config.toml
encoder_fused_qkv = false
decoder_layers = 6
decoder_layer_scale_init = 0.1
Rows from block 8 of the image encoder, named by matrix and row number. Rows with one number belong to one attention dimension. Each number is 500 + 50 x the weight over its row's rms, rounded and kept within 0 to 999. All counts start at 0. Numbers have three digits each. After the name is the row's rms in percent of the matrix's.
# q: window attention query (encoder.blocks.8.attn.q.weight, 96x96), inputs 0-47
# k: window attention key (encoder.blocks.8.attn.k.weight, 96x96), inputs 0-47
q.23 109:481462587562461522500505564409405525462394482501516466538501520530519443511604500484547598566474457425539480490488535450531435477452521571449489
q.24 086:439513610503524605461483500453469507487390493444531544581496508577518509559527429473611538478477461525546457531409482537544490538466505544452466
q.25 101:455562475480498569504568519516477519481507629424471510372619531533481519524416451509545411498512580584469478479582450502525493482526411530524486
q.26 148:442544455494530562478495452517598520494405536526477614444539384594511479389577395592558441497553545511524485483527426544562525461522418564485471
q.27 073:454472487425563514506466395510484464452419517437429592431552428473459564458489470474512519444587557521521518555501445551523573498525466610482441
q.28 075:554470530517495391511451542480588460512612591482596429572478570490468416485458504449440453532456449413542590460443461452504439562510524427560509
q.29 082:550513551467482502509495452500472512476462539467491588444580581539558535502452453592588494583481552540539445551525463503560424531488488481454442
q.30 085:490561484411482524427579460459538556539371448543483461409471534559498444416417454641516468611443490569491465454446528584490468484523448510500536
q.31 123:508553462457538586426520465565597508509487581559462507454574550557396536455492457547557399498456586610438457507489487570471587490512471509511505
q.32 125:468461463505465438518495540490443500523558539472540424541439492439547468535536556379451560522477481339534520544506558477483474464549564541465503
q.33 126:400560506440561471538504587418411585408546444521489462485484510428523420497548547459468536513559455487482519572487533490527483504461505590528509
q.34 082:521401465526394444523489481490547488527550517474580493528472470426508457548567498478536433478512383454495552478472452442506533511483537529444516
q.35 068:551481499425455470466510476507429499522469479446548498512442496525547419582469508464484531403492471434455410528404547482531493545542570462481497
q.36 143:458528483515487606504525455505539492454414551504477540380545432529517544454597445552591484550617590530508480582569434580490537462557420612461441
q.37 079:526463476446498453528530552444580463587440422542473446558426481483461438465546496473539507475479418556550531495424541547466472478518598551466484
q.38 106:511535508468498533464489478569573539581470436453413511445511527537440598508467445575541448529504521618480419502546506569518491546484475478523521
q.39 089:502440526513480554442443524474554468579407531426423507464489423595497601473564425538571538522524553494560517580503452598476498480455486506472425
q.40 073:526409425534486477503478481531461386444515570578488521477569547459368517469494512537475500546452572517510553602594583471473535461530419589396460
q.41 082:419393542449529436549423513453411505472560511467602508464490466497522454457497601438522552541494515383465533502503499463511435459521491460505465
q.42 102:520565564443434538450575488464532512500448451500495499520470524532491504489473399542541489504434526508491435434422479503521495523460475447533540
q.43 076:519442468441542401567444550515493498587543486467551513563436528424431583497531582391532518482479495495525557533509482542395487509508529471565439
q.44 095:553525574485560516470479511538509528562524454450475541572506631529444461581366484532406496467400498529482460425433506483471457452378566456515494
q.45 145:424542453481486551475486425580588479491455515554468543439558417524463518422529463590562429488600557582503471533542436554497560514568361512497476
q.46 108:452428465557393529521454448630536439553473570499516519473514395609511534496536501482537515473572583446501540481592493601522559446619409516425460
q.47 148:449573486480501570444540468505615545462420501531484590456490455574518473440510377600531426479570484538494428483505493552531517515443447524533495
q.48 083:422465496547571512520516494514491513465452494474469464386511433488413541459530511525632516465567559576485475603540475484482482450546445554520434
q.49 094:525475595448540446525499476491503519530515535438583462582536629518493550616438523480487492510446532486490463487546482533481482509475514431466557
k.23 095:506537488492546474447544510494552466576496438504561457515458530475570494432437426481493465363476483545456470443438507427487532517501485452523449
k.24 075:493472571501365495486515579423573511487427470548509463545416506477558522441567455529430496500518470480450510522524605440526585605517505514551534
k.25 118:436455462526504518541525515536532534454477520495494591425530442539431495498534564524600470524540559533486448541559412567537540476493406536544504
k.26 156:457466547549446552519558535435462567444434459458391522508528530476419490512520514541498510585526552593495514538504552489522454544411427501542538
k.27 075:462446508520460547588542563530459598392441517498462512428446475441544516517476516410530520456521487407409448519477548506605482545479456485603486
k.28 078:517602471424511459526451467502512462591492536479544479466550426513527488441539469533509504529557498386565596531501451544466467400527484533391478
k.29 075:438506472492424526556540438493582508527434477576447522465492597503494487406497446544481524498537565584510482460522470486552523509488407581490478
k.30 093:462444526532476529411541527480559525470457536463489583483547555507424572470497508544525488491516551552517391517484553610544556551494440511445504
k.31 123:475429511496445544570488484503490523481452524505490524442547573533391531482540572523530486575508581563500503547545442534568517502522426502491484
k.32 141:538585493469579481493469485514502470459555470541588460535457460440556488538406461456470547418470429459473440449462516432434486501506606495509498
k.33 116:364530426512514472457463576499471550451578517526462574512502379531570455433534517492503527505566423487588445482495560485518481456455448569478491
k.34 074:529542450423587503589510504525455436515431454419545472475499516469582439515485550471464575480454467491487423509482518437449462493432510500543438
k.35 068:573558537476526498426471480492496478511543428547539420532413493546546558540479540442552553401478485553500514528432561507359540503532546460454501
k.36 150:424476519572452598522543542503493537404425471492453491430484505448522488487483543460498583464573472559435367529503509503532462553475482508531467
k.37 082:481418479563509544522525517506585494395451543551544514522547500470519587489505531538481536515503491479549450527572621490509493474432503490444519
k.38 080:445446530547373486470492474508555546486503547490470547509584499563472576440568569544479552568456448508548536482485549517578523520468475491393505
k.39 096:509446548545447556541468529428557565441379468571502465508425489507528570464557541429492617536541440518454415514498561501543465538458491495508456
k.40 098:541576511478529552505499577445446510448499504477486409456442573386534416540460522410438537410499486503396464553486478471451430479528537430508460
k.41 070:481589451469568470523484469572372537566450485491495510510537498529528419407464532576486429447425532590551498417560488464448507482510526495593462
k.42 127:488481470492401460415508483495548433536488521535414548452558522556427561471574447565567454587554612523573546542523508579516525488546427512417482
k.43 096:517482436456475472520489550517455502495573568483581459498476474497569470461469559446467494497490449369546460485452522498544497484465539431567534
k.44 101:560510519533575419441465420514580459534559504588523500500498531535503613524475475579563476446477523464534554440452505557538536524554509491414543
k.45 146:411455542538432561490551544434431536457469496448441488491542549440429436557488534462490538527522480553468452554514477519548404523470419456575534
k.46 107:566481553540558546581548525505459494465417381482516407509437560408468440585477490528474487478493462574470441547511515471453490564511582437566539
k.47 159:445439543538437526448522487478536563470513510500357561457555474534403531462547522561562496553540556543532529550521521541546496520495400541443499
k.48 081:423411412543530561568475486532512476486467445522556496466507466509454507490437579511515456579473492553486485493473441396599421489561569526484509
k.49 110:641611527565590547479489506535521390446490521559556460492405520481552500507482398501534507400590521486489482435453538477387540526507546467493431